python train.py --arch="swin" --model="multi-label image tagger" --dataset="rendered rooms with furniture" --train_examples=72500 --image_size=32 --crop_scale_min=1 --horizontal_flip=false --color_jitter=0.2 --norm="layernorm_no_bias" --norm_position="pre" --activation="gelu" --mlp_ratio=6 --head_dim=64 --fused_qkv=true --bias="all" --qk_norm=false --parallel_block=false --inner_norm=false --drop_path=0.05 --patch_size=[2, 2] --depths=[4, 4, 4] --widths=[96, 192, 384] --num_labels=27 --init="lecun_normal" --residual_init="zero_last" --optimizer="soap" --beta2=0.95 --lr=0.0016 --beta1=0.95 --shampoo_beta=0.95 --eps=1e-08 --precondition_frequency=10 --max_precond_dim=1536 --one_sided=true --adamw_lr_other_params=0.0009 --grad_clip=5.0 --cautious_weight_decay=true --steps=40000 --batch_size=64 --epochs=35.3 --lr_schedule="linear" --final_lr_fraction=0 --warmup_steps=8000 --weight_decay=0.0 --adamw_weight_decay_other_params=0.05
Rows from block 6 of a small multi-label image tagger, named by matrix and row number. Rows with one number belong to one neuron. Each number is 200 + 20 x the weight over its row's rms, rounded and kept within 0 to 999. All counts start at 0. After the name is the row's rms in percent of the matrix's.
After each neuron's rows are labels from the 100 images, of 14976, where the neuron reaches its highest value: "strongest on" is what is common among them; "lies over" is the class under the peak. Only what is clearly more common there than usual is listed. The data: rendered rooms with furniture.
# fc1: MLP up (model.blocks.6.mlp.fc1.weight, 1152x192), inputs 0-191
# fc2: MLP down (model.blocks.6.mlp.fc2.weight, 192x1152, transposed), outputs 0-191

fc1.645,090,206,229,202,224,223,200,191,225,212,202,176,204,193,209,213,203,227,172,227,233,195,209,184,204,177,257,212,209,191,196,188,149,182,187,217,159,191,193,219,196,206,206,175,205,190,193,202,226,183,176,177,166,188,204,190,209,188,214,236,221,188,232,203,215,204,216,206,215,199,221,245,198,200,168,183,203,186,178,237,202,192,191,161,181,222,208,180,202,224,205,198,175,230,263,182,210,188,154,203,199,185,196,186,183,203,187,165,210,202,205,203,185,162,189,185,189,162,227,167,186,214,215,182,178,218,233,190,179,189,218,213,215,186,218,229,207,182,208,197,223,189,212,170,189,197,212,185,205,172,229,164,167,206,218,200,224,163,205,176,207,187,218,188,175,199,193,198,212,222,249,196,198,211,220,174,172,172,190,191,213,207,175,208,172,208,177,214,209,185,202,181,181
fc2.645,092,187,175,203,187,185,209,200,201,209,200,204,208,186,204,195,198,229,196,181,178,207,234,228,216,198,176,190,221,215,169,182,237,199,187,206,191,209,184,238,164,213,207,157,177,192,197,211,169,176,173,191,218,212,202,175,184,162,201,209,183,193,220,221,210,200,179,227,201,197,195,219,212,189,200,183,203,222,170,189,211,144,235,232,205,180,172,195,183,236,177,196,174,177,221,182,230,207,199,209,215,230,149,190,210,199,220,209,213,204,179,227,238,161,199,199,166,190,226,172,203,180,197,210,196,199,212,235,254,199,203,193,196,208,196,194,202,169,211,218,209,193,198,204,192,174,192,165,179,189,223,206,201,185,142,229,191,237,210,203,194,241,194,192,177,183,214,195,189,207,195,201,179,186,195,204,241,225,218,197,145,209,183,175,201,185,197,204,217,219,195,209,179
strongest on: barrel; flower; largest object: barrel
lies over: barrel

fc1.140,088,210,177,194,228,181,214,218,169,213,196,171,222,189,197,172,199,208,212,219,206,207,209,165,186,219,229,217,199,215,225,209,209,185,219,196,250,188,188,225,218,205,184,179,183,178,202,193,171,232,220,230,196,201,200,194,225,178,201,202,190,180,216,217,216,201,204,182,195,203,208,209,199,191,191,218,212,218,212,189,199,197,211,207,178,235,215,203,213,221,207,214,202,202,184,171,193,204,206,207,182,208,192,182,180,176,196,197,175,180,170,211,229,166,165,204,158,221,241,173,189,179,238,221,190,231,223,190,203,215,206,170,202,178,194,202,198,207,214,217,216,228,174,210,172,200,187,237,169,194,179,186,191,169,156,177,183,179,219,219,219,186,171,156,206,143,174,195,210,166,163,217,208,186,229,189,184,197,211,193,214,190,219,190,191,182,265,167,210,205,199,213,159
fc2.140,089,205,203,178,212,185,196,228,191,213,197,199,220,224,163,192,211,189,205,200,230,197,200,175,220,216,213,217,159,196,181,214,183,195,178,201,162,190,199,228,222,199,249,190,216,169,210,215,214,195,220,175,218,208,188,173,198,202,206,172,216,204,188,208,210,209,206,196,220,186,202,185,201,198,221,191,187,235,198,200,215,213,185,177,160,194,192,217,219,228,202,204,184,222,195,207,191,208,188,160,179,197,227,191,214,203,184,205,208,215,173,190,195,196,199,199,189,225,194,210,172,190,218,212,184,193,211,201,219,208,182,199,237,183,198,213,200,186,182,199,223,200,200,202,199,93,179,213,207,203,138,203,194,197,217,199,230,199,210,192,193,193,194,194,216,193,214,203,197,190,214,206,214,216,195,219,215,197,238,234,209,186,220,189,160,189,182,184,207,207,189,307,205
strongest on: wallpaper; teal walls
lies over: wall

fc1.741,101,261,186,193,152,210,169,183,168,195,229,203,194,204,190,206,200,228,152,190,152,244,220,187,204,197,180,210,209,198,207,165,225,194,203,189,232,205,206,184,225,213,188,222,199,173,249,195,195,212,160,206,212,187,194,205,208,173,190,189,207,184,201,209,196,217,201,192,211,196,199,198,202,217,225,209,206,199,171,209,227,206,208,211,229,182,153,226,187,222,200,165,216,200,154,212,204,196,220,166,201,227,183,181,207,216,184,187,193,202,233,202,226,224,175,213,222,208,202,236,235,224,236,231,217,187,198,209,195,218,192,206,231,198,197,198,208,165,199,211,177,206,248,195,210,215,211,187,185,207,219,198,199,202,162,183,181,197,218,196,202,187,225,208,184,181,201,178,222,224,183,227,176,173,242,191,192,211,198,195,189,219,167,199,185,166,196,189,218,221,181,217,182
fc2.741,106,215,197,214,179,212,174,219,196,181,221,176,168,207,207,216,170,249,216,209,181,218,223,217,196,200,200,206,187,202,175,176,229,148,198,186,222,215,220,181,186,213,195,208,213,188,237,212,202,186,194,186,201,200,188,184,193,173,180,195,208,191,199,179,185,193,235,174,193,198,201,229,218,208,214,183,195,178,216,182,183,172,202,210,203,200,159,202,185,190,194,188,208,184,193,164,182,166,152,190,216,248,198,163,183,194,223,208,223,177,203,205,202,220,214,231,220,223,209,207,218,179,226,190,220,176,238,193,238,201,226,203,195,228,216,207,167,214,216,208,196,202,206,175,206,182,164,158,203,170,170,186,195,212,204,168,189,184,223,186,189,235,174,197,243,179,190,169,162,218,182,204,195,184,215,198,202,210,209,194,257,228,213,183,175,173,196,193,178,202,208,217,225
strongest on: trophy; largest object: trophy
lies over: trophy

fc1.129,093,226,175,154,211,168,178,245,203,215,196,204,198,230,199,204,191,226,236,182,179,196,200,190,182,211,223,145,201,195,198,202,238,175,186,171,194,243,253,204,184,241,174,205,180,171,195,203,170,233,211,219,205,201,174,216,190,185,189,191,234,202,198,193,223,210,177,175,205,220,174,187,198,199,202,205,180,189,214,168,199,199,213,214,190,174,192,191,153,213,229,222,191,195,208,196,207,216,209,196,213,193,193,207,204,211,224,210,161,180,206,186,182,177,206,168,202,218,181,196,173,199,193,227,220,197,188,188,226,174,199,198,190,202,190,212,234,211,195,218,206,210,237,198,205,244,235,203,180,203,198,214,201,187,189,159,194,172,206,230,199,161,208,200,239,227,207,171,216,198,229,218,201,183,204,171,174,185,206,224,180,220,193,206,197,179,162,185,192,224,228,189,225
fc2.129,096,231,224,188,203,188,186,235,216,192,203,156,167,175,196,211,188,228,221,206,178,202,185,190,205,215,195,190,200,207,204,189,205,210,181,203,212,230,181,200,174,209,213,208,180,183,176,200,212,213,170,210,176,229,188,181,215,168,193,224,219,192,178,199,182,153,203,187,199,191,203,167,227,185,202,230,168,169,229,195,213,209,218,200,198,186,220,217,197,195,172,165,233,218,160,206,189,167,218,246,178,176,167,209,221,178,173,205,242,181,210,225,180,198,207,186,191,178,203,230,179,242,204,182,241,155,187,213,206,215,207,172,187,215,250,181,178,169,192,212,201,214,185,202,211,173,200,209,215,209,194,172,194,175,184,208,211,207,174,199,218,181,240,182,209,202,203,218,156,179,164,211,205,224,203,188,195,191,193,205,228,220,208,191,180,188,203,168,216,190,195,228,211
strongest on: trophy; largest object: trophy
lies over: trophy

fc1.589,100,195,221,234,199,209,182,171,210,175,213,202,202,189,202,192,209,221,184,188,191,206,160,201,200,206,189,210,184,185,160,227,214,197,174,224,187,177,208,186,202,211,247,160,167,198,213,186,167,210,189,187,195,204,154,154,182,186,192,204,187,212,204,193,201,198,209,168,200,181,215,229,245,182,209,206,201,186,196,198,215,211,186,231,192,182,208,230,215,165,207,190,198,179,196,181,179,232,195,178,196,183,211,189,249,192,192,178,196,163,244,197,183,197,181,205,190,177,203,214,201,176,217,187,193,189,210,159,195,226,175,194,221,222,202,188,184,189,162,251,222,211,204,206,208,164,210,203,205,205,228,196,239,179,201,175,198,202,212,217,208,176,243,186,215,194,190,219,216,224,230,180,216,230,218,210,178,204,217,174,216,204,184,183,207,194,246,151,195,164,196,221,199
fc2.589,099,204,228,228,209,180,230,202,183,199,210,201,195,240,184,203,197,170,192,189,167,202,165,202,191,166,211,162,194,190,221,164,204,151,232,198,189,172,207,184,198,216,186,199,202,198,201,185,178,202,205,172,150,217,173,182,230,194,187,182,205,213,181,179,227,200,190,190,204,185,197,242,203,175,181,185,201,202,185,194,188,220,184,215,224,177,219,211,207,199,221,197,188,199,208,232,194,205,219,241,184,195,159,199,246,193,206,205,247,201,200,220,230,196,202,241,208,218,195,202,219,171,225,219,186,194,198,184,208,218,175,174,193,230,206,168,200,183,229,161,170,180,181,191,203,176,201,213,185,198,156,240,185,169,209,157,197,202,194,213,186,193,214,220,223,222,202,215,198,183,207,191,191,180,242,200,193,221,207,172,237,190,169,181,197,200,182,215,180,170,194,177,192
strongest on: wallpaper; orange walls; yellow walls
lies over: wall

fc1.87,092,216,168,168,207,193,218,199,219,177,197,215,181,197,179,227,181,175,187,183,204,216,207,200,204,191,179,205,183,197,219,244,183,207,218,188,203,175,227,203,208,217,193,177,228,221,208,224,205,180,206,231,173,186,203,205,181,210,197,177,204,228,205,184,208,213,220,225,168,202,182,195,195,200,199,192,181,189,203,234,240,223,225,232,194,168,182,190,206,203,197,227,205,198,176,183,182,183,194,191,230,191,218,203,194,180,206,189,209,236,180,184,195,167,201,232,215,184,178,210,140,177,199,190,237,222,197,240,218,200,204,177,216,208,191,215,206,235,195,198,191,241,213,191,174,185,169,157,194,239,221,222,205,242,229,211,208,222,164,190,183,212,216,191,179,187,195,203,213,192,204,214,207,169,223,218,197,152,208,228,249,170,199,187,200,214,190,228,227,165,186,184,227
fc2.87,098,240,198,215,200,201,203,188,217,201,200,213,203,200,203,201,191,208,177,196,182,214,198,156,206,210,213,178,202,184,211,195,221,207,213,185,176,185,188,159,171,206,233,208,201,186,201,184,188,216,193,188,186,202,198,231,212,189,162,240,165,228,227,207,207,176,197,220,203,174,191,232,187,240,164,192,209,224,174,209,186,244,220,190,239,188,214,207,195,205,208,203,208,218,202,205,205,183,189,187,192,224,216,197,191,156,201,186,221,206,220,195,229,205,204,203,198,220,251,205,207,183,163,198,188,179,204,193,174,148,215,210,206,191,196,193,195,178,208,220,149,192,176,193,177,236,197,185,249,213,236,218,234,213,220,211,214,197,201,217,226,179,195,162,214,178,215,223,196,187,198,201,194,218,217,232,229,197,164,170,260,173,193,182,197,218,214,190,204,177,233,194,194
strongest on: barrel
lies over: wall

fc1.230,102,207,222,180,177,221,190,201,211,178,221,218,231,219,199,213,210,183,202,177,203,203,220,219,194,190,190,211,186,212,214,216,207,205,219,177,208,198,200,228,218,179,209,219,196,208,208,183,199,219,206,206,238,176,194,212,206,161,227,199,216,216,198,200,235,237,172,214,190,200,181,211,204,172,222,197,208,203,202,207,207,178,215,125,183,191,183,220,213,243,203,180,193,180,161,175,260,190,202,220,218,196,155,201,222,200,206,189,204,180,165,194,226,198,221,197,239,235,226,194,203,195,194,211,219,237,217,192,196,220,195,200,197,210,155,211,206,206,196,221,204,194,227,177,184,235,221,169,190,199,190,147,199,207,208,227,193,205,179,219,226,190,190,200,192,216,191,214,177,203,224,200,191,172,183,205,217,233,157,167,179,225,199,205,169,185,177,233,212,223,162,189,198
fc2.230,097,211,177,175,226,206,174,203,191,194,200,191,216,233,209,202,212,216,189,184,229,196,218,204,235,187,211,189,209,193,208,219,196,185,214,167,176,163,225,185,234,220,191,193,171,218,187,177,176,192,205,226,204,184,210,205,201,233,228,184,182,209,196,177,186,194,186,177,183,197,201,204,188,206,175,217,192,176,193,181,204,201,200,204,189,211,188,188,204,200,238,179,163,157,214,208,214,160,194,153,197,173,197,186,200,200,221,205,193,221,204,184,172,214,221,220,200,199,236,233,202,230,203,216,225,184,202,204,235,159,223,216,189,182,233,204,216,182,204,195,210,213,182,174,219,210,222,198,210,186,198,222,193,207,186,210,191,211,231,201,215,195,199,172,219,191,187,163,208,225,189,156,226,190,209,198,222,250,138,159,151,191,208,214,184,166,208,230,219,218,156,197,178
strongest on: wallpaper
lies over: wall

fc1.675,097,218,180,197,192,227,209,219,210,220,186,212,223,211,197,231,197,199,168,206,208,210,203,188,192,209,211,212,186,175,197,219,210,179,200,221,159,204,194,189,187,197,186,185,189,185,204,245,217,217,199,207,197,234,235,248,204,172,211,193,189,152,184,181,218,185,210,213,217,171,189,172,185,184,205,193,193,200,219,231,216,204,213,169,203,176,227,153,202,183,177,205,191,203,204,203,214,200,213,190,169,194,183,227,226,210,201,189,178,219,194,205,161,219,184,204,229,218,227,188,157,184,197,236,198,188,187,188,194,202,218,211,201,211,249,190,192,248,187,178,236,165,200,169,205,220,185,205,178,200,178,177,215,181,215,222,194,213,194,215,207,184,186,149,205,203,181,219,199,224,221,211,220,212,155,185,174,213,175,188,184,173,180,192,193,138,171,227,184,229,191,212,201
fc2.675,104,243,207,218,204,203,210,217,188,208,170,204,204,178,182,177,187,231,191,196,208,222,198,204,182,206,187,210,211,259,222,180,209,207,165,218,228,220,204,224,204,191,211,179,161,217,194,225,151,190,186,212,225,226,245,187,224,196,204,213,173,198,212,146,191,219,180,187,211,199,168,192,164,191,214,233,207,192,190,224,195,192,181,203,177,225,203,215,190,189,165,195,192,167,202,217,229,203,168,207,159,215,175,211,192,198,220,216,199,173,208,212,190,178,195,209,216,180,228,167,190,220,191,199,202,198,240,212,228,201,232,192,199,185,199,196,209,186,195,162,191,235,204,198,184,186,174,196,182,171,223,186,222,190,220,194,177,258,166,205,212,206,215,215,177,231,206,191,219,211,181,191,233,209,202,235,249,221,181,198,200,188,224,206,192,203,200,200,206,206,222,197,182
strongest on: arch; largest object: arch
lies over: arch

fc1.738,099,170,178,215,176,233,237,203,220,206,186,180,224,177,208,197,196,176,208,214,193,211,160,196,222,178,190,220,184,210,218,237,189,218,231,210,192,177,227,207,224,217,211,182,171,169,236,216,199,207,165,218,206,206,209,191,217,186,203,195,153,194,222,190,150,223,185,214,195,210,163,158,209,219,214,190,201,216,214,214,230,189,181,187,217,217,205,202,192,180,178,215,184,198,204,230,231,217,223,193,189,206,146,209,219,194,186,224,173,205,224,237,152,181,221,209,226,188,185,188,155,177,183,204,212,186,208,181,174,222,242,195,200,238,200,204,166,214,190,175,202,182,172,212,220,218,222,202,212,205,212,222,224,219,192,211,193,230,217,205,185,174,222,203,214,192,227,207,203,219,217,186,220,215,181,199,205,226,210,195,221,189,191,181,211,171,162,196,209,230,191,200,206
fc2.738,093,227,218,204,199,200,223,204,173,219,172,196,202,202,198,209,215,229,222,212,205,190,184,185,185,229,207,215,187,217,201,210,226,195,188,226,204,207,222,174,206,180,223,206,178,192,211,202,188,196,200,207,246,168,206,213,209,206,231,172,214,245,197,189,221,215,246,185,224,200,165,195,207,197,195,219,184,149,175,181,208,200,199,228,154,213,191,239,189,196,184,146,213,208,192,209,198,189,209,199,154,219,165,238,194,222,177,184,175,233,198,245,190,208,183,190,204,196,173,176,218,200,193,183,192,177,202,203,209,217,213,219,198,191,185,176,212,201,201,174,191,183,174,223,197,177,139,210,185,209,186,195,200,212,195,226,205,202,182,215,193,178,252,208,190,207,198,171,204,184,211,141,170,223,218,201,193,170,196,240,216,216,210,196,199,204,204,198,177,215,180,210,178
strongest on: arch
lies over: arch

fc1.196,107,228,202,201,203,234,185,197,210,212,180,177,204,185,193,196,173,193,163,193,207,179,204,235,192,208,207,197,182,206,204,179,201,191,203,194,203,199,183,204,196,205,215,196,232,206,215,205,183,202,206,186,185,217,219,179,231,157,196,197,210,234,169,218,189,231,199,205,172,187,234,176,192,177,225,164,202,214,198,203,195,207,253,203,178,206,219,174,173,210,219,223,234,166,201,204,176,203,225,195,184,170,248,183,178,212,190,176,176,163,168,206,210,170,179,223,210,202,208,245,197,179,172,214,209,201,209,208,193,228,177,194,213,178,197,236,203,214,191,225,178,175,210,214,239,223,178,204,221,200,259,200,239,171,173,203,202,182,182,199,174,214,221,190,182,191,210,251,185,176,215,176,218,235,201,228,186,215,206,239,198,232,221,199,192,193,191,192,208,188,204,189,220
fc2.196,105,192,216,192,189,196,176,201,219,223,191,196,186,196,196,208,195,220,198,186,208,213,183,186,213,206,220,184,203,209,227,211,208,173,223,171,178,213,174,178,207,228,189,175,196,201,234,258,213,179,202,178,191,208,202,202,196,194,211,203,191,173,214,177,190,200,189,226,194,148,202,198,221,183,181,214,219,150,204,201,233,217,201,197,183,190,196,228,173,238,214,161,214,225,207,200,189,210,200,166,174,198,224,211,224,198,146,178,190,171,199,188,199,170,183,237,205,218,208,210,178,152,194,201,221,174,190,165,207,211,208,169,201,195,196,216,204,192,191,186,162,182,204,209,205,200,185,245,231,205,203,189,188,196,193,232,196,260,226,221,160,203,220,191,214,159,226,198,181,187,171,157,190,203,179,205,197,206,195,239,205,232,216,193,199,179,215,182,218,205,201,228,221
strongest on: trophy; largest object: trophy
lies over: trophy

fc1.646,111,228,205,220,178,214,214,194,209,203,207,221,214,184,188,248,194,195,223,237,189,186,153,197,185,205,183,232,229,169,185,205,177,185,214,184,173,168,195,217,209,203,210,215,197,177,173,203,230,213,204,180,209,178,198,179,189,194,189,177,202,163,185,194,196,198,186,185,196,184,161,168,193,140,189,222,180,213,201,221,194,198,197,241,194,212,183,192,197,209,208,231,197,195,203,165,232,205,210,193,212,182,216,199,163,211,154,194,178,168,172,198,204,213,185,190,171,215,208,200,230,156,182,207,208,200,173,224,203,188,190,174,191,184,170,200,179,191,193,207,171,180,192,218,214,207,221,214,208,246,192,206,224,178,169,159,184,207,193,155,212,197,184,195,144,198,245,166,207,194,211,215,217,200,182,215,173,193,222,180,194,193,193,212,184,220,191,209,196,185,172,189,176
fc2.646,103,171,203,180,194,236,212,170,184,208,196,225,203,210,197,209,201,213,236,217,203,226,211,250,196,221,178,187,239,193,209,227,147,225,235,173,195,205,185,226,183,196,196,215,196,216,253,220,190,179,174,207,165,178,212,207,177,188,198,215,181,177,192,203,208,178,179,180,188,194,177,184,197,181,202,213,221,184,202,252,193,213,212,197,212,217,220,168,220,204,245,194,202,183,222,170,202,236,203,187,196,211,224,210,211,220,167,209,180,184,203,196,199,181,206,199,222,205,193,193,215,199,167,202,169,193,202,210,232,203,232,190,197,175,206,205,183,206,187,202,176,189,157,221,222,222,205,159,239,184,195,220,207,154,188,219,186,196,230,230,231,206,198,193,192,173,231,174,204,187,211,217,224,190,203,172,217,184,213,224,205,196,164,192,222,196,164,210,228,210,201,193,179
strongest on: trophy; largest object: trophy
lies over: trophy

fc1.455,095,213,227,200,187,178,191,177,161,202,174,234,186,209,223,187,182,154,188,230,205,201,230,208,209,174,214,210,216,222,171,186,170,164,205,212,196,198,188,228,227,227,202,201,198,219,179,214,192,232,225,194,199,214,179,157,175,198,193,177,177,207,194,195,208,170,185,166,211,198,187,213,199,206,202,196,164,202,195,224,219,180,192,194,200,188,176,201,200,182,237,190,215,191,221,201,210,189,155,218,208,187,222,202,220,204,201,200,172,180,204,200,193,173,238,191,190,208,197,243,197,210,211,255,196,157,199,231,168,234,174,238,214,183,196,203,200,183,188,193,175,176,249,229,195,218,238,223,204,208,223,213,234,167,222,226,195,205,216,190,209,206,211,207,200,188,172,176,172,225,193,238,204,220,205,216,226,182,216,206,207,195,209,191,211,211,172,190,213,200,180,182,233
fc2.455,102,172,215,215,171,206,207,177,188,184,211,209,200,196,187,207,233,193,204,206,235,181,182,219,233,213,185,201,235,208,213,166,164,187,207,203,196,182,191,203,177,190,185,239,181,182,221,202,192,170,222,246,198,208,194,165,165,203,183,202,201,205,198,221,193,189,207,198,196,169,194,224,238,198,222,202,193,196,175,214,209,183,178,212,183,175,228,197,159,202,211,194,190,221,190,205,198,181,199,194,171,184,206,212,226,184,261,193,191,219,211,214,192,211,203,208,172,258,208,202,210,219,254,163,216,170,215,206,210,193,185,190,188,203,187,225,218,187,217,206,193,195,210,200,206,166,213,219,190,200,176,206,199,163,227,228,192,222,171,220,237,202,204,212,201,206,215,191,200,214,194,208,202,193,241,237,236,198,260,219,222,212,208,196,233,232,197,169,195,193,188,236,220
strongest on: barrel; umbrella; largest object: barrel
lies over: barrel

fc1.540,115,182,185,202,186,184,181,224,210,217,190,179,212,265,217,199,201,203,203,198,220,214,167,173,202,214,178,203,206,168,140,206,174,185,183,177,180,203,196,227,206,181,174,221,228,211,215,217,221,182,215,149,184,205,203,200,211,216,216,203,209,220,217,235,185,191,217,162,198,176,209,200,178,187,185,209,199,214,204,198,174,187,197,212,174,205,207,191,171,205,182,213,179,190,211,196,213,137,225,191,195,206,214,171,224,187,182,195,221,207,209,236,232,184,189,167,183,212,208,210,213,175,190,210,193,208,220,198,233,203,205,187,193,244,211,170,184,219,215,197,187,231,188,191,199,202,192,198,194,222,196,178,229,188,164,199,215,173,196,170,240,192,218,213,237,192,230,197,212,222,178,222,201,228,195,171,187,219,164,205,222,236,211,178,178,216,194,188,209,222,220,219,244
fc2.540,110,190,221,157,219,160,200,221,226,169,203,184,207,194,167,196,243,198,251,192,182,228,200,214,239,179,214,201,196,161,175,200,200,196,206,188,211,230,214,214,222,193,205,238,208,204,242,233,180,216,217,186,208,221,191,210,214,184,197,184,191,205,217,210,190,202,230,217,197,201,219,218,201,200,168,198,214,181,219,201,201,192,208,211,184,187,219,207,185,195,158,174,189,207,194,162,202,196,186,196,235,175,165,199,168,238,181,210,200,199,208,196,183,225,168,170,204,209,172,205,234,205,216,200,192,181,185,167,195,201,196,210,203,204,202,176,243,177,180,217,221,223,238,223,190,221,228,199,209,224,200,207,194,190,175,181,198,239,217,192,192,207,199,200,174,208,185,191,234,240,205,201,183,262,188,188,203,197,184,165,226,186,205,206,211,236,159,217,206,223,195,185,199
strongest on: arch; largest object: arch
lies over: wall

fc1.70,105,214,207,201,203,165,156,200,221,231,215,178,216,190,173,199,179,229,227,186,190,239,209,201,198,228,177,154,214,179,195,204,178,170,201,183,169,211,229,179,199,178,204,198,215,184,233,223,188,203,203,178,228,190,173,179,214,214,163,181,192,186,172,215,232,201,191,166,233,212,211,208,174,198,170,219,193,207,208,199,209,216,254,211,202,202,178,189,208,198,215,179,196,206,195,200,189,183,191,179,219,211,202,225,182,228,208,182,197,171,210,178,209,213,186,179,228,193,212,186,193,206,225,238,227,215,199,201,233,194,207,215,178,163,223,179,171,227,205,218,207,186,228,166,245,208,226,211,200,188,167,172,192,181,226,164,193,177,206,190,223,184,190,200,198,191,165,195,207,212,228,218,174,200,234,203,195,200,166,232,213,209,162,190,194,193,162,187,195,223,219,207,216
fc2.70,106,238,182,229,211,187,187,209,188,185,206,161,158,172,210,200,213,221,178,186,189,224,220,205,201,228,187,223,185,228,189,181,179,170,250,161,220,210,198,201,184,203,191,177,202,178,216,225,195,173,174,171,202,191,193,211,193,192,196,202,245,177,200,202,226,194,220,170,183,222,186,161,207,208,215,196,202,213,208,175,205,221,221,228,226,185,167,191,210,184,180,175,234,181,186,207,157,213,207,231,198,182,185,206,180,212,224,208,205,157,214,204,197,165,207,214,203,178,198,224,197,228,225,198,204,179,195,210,213,195,186,178,212,193,171,201,200,173,217,196,205,213,189,201,239,190,234,221,196,209,164,186,186,203,156,193,186,226,232,178,168,181,239,185,224,208,220,207,192,227,168,216,185,195,211,203,196,185,218,200,235,236,184,182,189,192,211,194,173,201,237,231,201
strongest on: trophy; largest object: trophy
lies over: trophy

fc1.393,093,210,221,230,234,161,201,200,181,216,172,196,187,191,200,210,211,206,210,180,216,186,183,219,197,212,196,213,153,198,207,163,203,191,203,208,202,197,175,172,170,199,223,176,210,202,187,209,177,190,199,203,172,201,206,172,228,209,202,185,205,215,171,144,215,213,185,211,187,187,210,215,192,186,215,207,191,230,203,231,214,200,191,192,215,190,185,186,196,216,208,194,229,176,214,185,193,219,197,246,163,190,194,210,195,205,168,249,203,171,175,149,155,212,192,200,199,211,212,197,210,170,186,187,170,171,200,220,187,192,218,188,222,210,212,212,171,199,216,227,225,196,186,251,223,182,199,193,167,198,180,215,225,179,171,230,173,148,171,210,202,203,187,161,215,202,154,200,221,198,210,198,193,238,212,202,216,197,234,189,231,183,196,189,217,200,213,161,184,182,213,200,186
fc2.393,095,205,201,203,201,186,241,255,186,225,182,211,185,190,168,177,194,220,195,195,182,216,221,185,244,207,187,181,226,217,162,163,208,237,193,207,186,204,171,225,210,226,199,183,215,207,216,190,204,223,207,224,203,199,217,191,176,224,173,183,196,205,224,215,213,225,166,210,222,211,173,178,217,211,191,197,201,208,184,228,181,199,207,194,181,185,203,248,203,198,168,213,203,243,186,212,230,234,162,174,190,184,204,196,220,179,195,198,233,194,203,172,206,195,201,206,184,231,197,185,192,177,197,245,202,218,199,265,218,207,217,207,166,200,212,182,201,199,214,169,173,187,205,185,194,177,208,233,174,199,169,190,169,199,189,182,208,176,216,184,173,217,148,189,190,182,177,198,201,228,186,184,173,235,214,228,209,200,206,220,207,200,181,202,230,199,210,180,221,216,185,209,205
strongest on: wallpaper; orange walls
lies over: wall

fc1.15,103,203,208,168,183,230,208,168,187,226,203,184,175,152,260,206,219,234,151,194,188,163,185,164,193,211,186,199,228,220,207,219,173,197,205,195,197,233,193,202,231,228,187,205,243,207,225,201,202,191,218,202,205,179,181,189,195,204,210,209,193,209,254,174,228,177,190,188,222,209,169,205,180,163,172,182,191,175,210,204,201,202,208,218,155,174,222,186,183,223,177,184,189,221,188,195,211,193,187,222,207,216,236,176,178,220,206,181,187,243,181,209,192,197,194,211,176,198,212,215,193,208,208,183,222,224,183,196,188,201,199,175,211,224,173,174,180,201,185,189,207,206,211,221,179,224,210,224,210,250,223,224,181,211,185,193,181,188,173,208,181,192,217,160,194,210,185,194,191,205,197,217,216,202,208,241,182,175,191,180,224,190,229,201,191,175,209,196,183,219,180,203,228
fc2.15,099,216,158,200,233,180,207,230,195,221,197,202,209,188,253,209,204,185,220,181,216,228,177,171,171,212,176,196,209,203,205,176,188,213,221,189,224,194,198,196,205,212,211,228,185,200,211,207,214,187,206,235,220,183,193,225,219,152,199,176,214,204,199,190,224,192,215,220,208,224,197,196,224,210,202,177,178,191,207,165,209,175,200,235,220,188,194,190,203,215,197,217,168,206,236,168,178,193,179,210,189,230,211,202,209,234,217,228,226,173,199,182,212,210,196,214,211,205,209,208,185,214,227,211,200,188,215,195,191,153,182,197,189,210,228,172,193,217,191,238,197,215,174,212,200,164,223,209,193,210,194,188,168,216,195,199,224,214,194,183,132,223,208,183,190,216,202,182,221,175,197,212,205,208,170,217,221,167,159,186,203,214,204,184,220,206,182,175,226,179,191,277,181
strongest on: barrel; largest object: barrel
lies over: barrel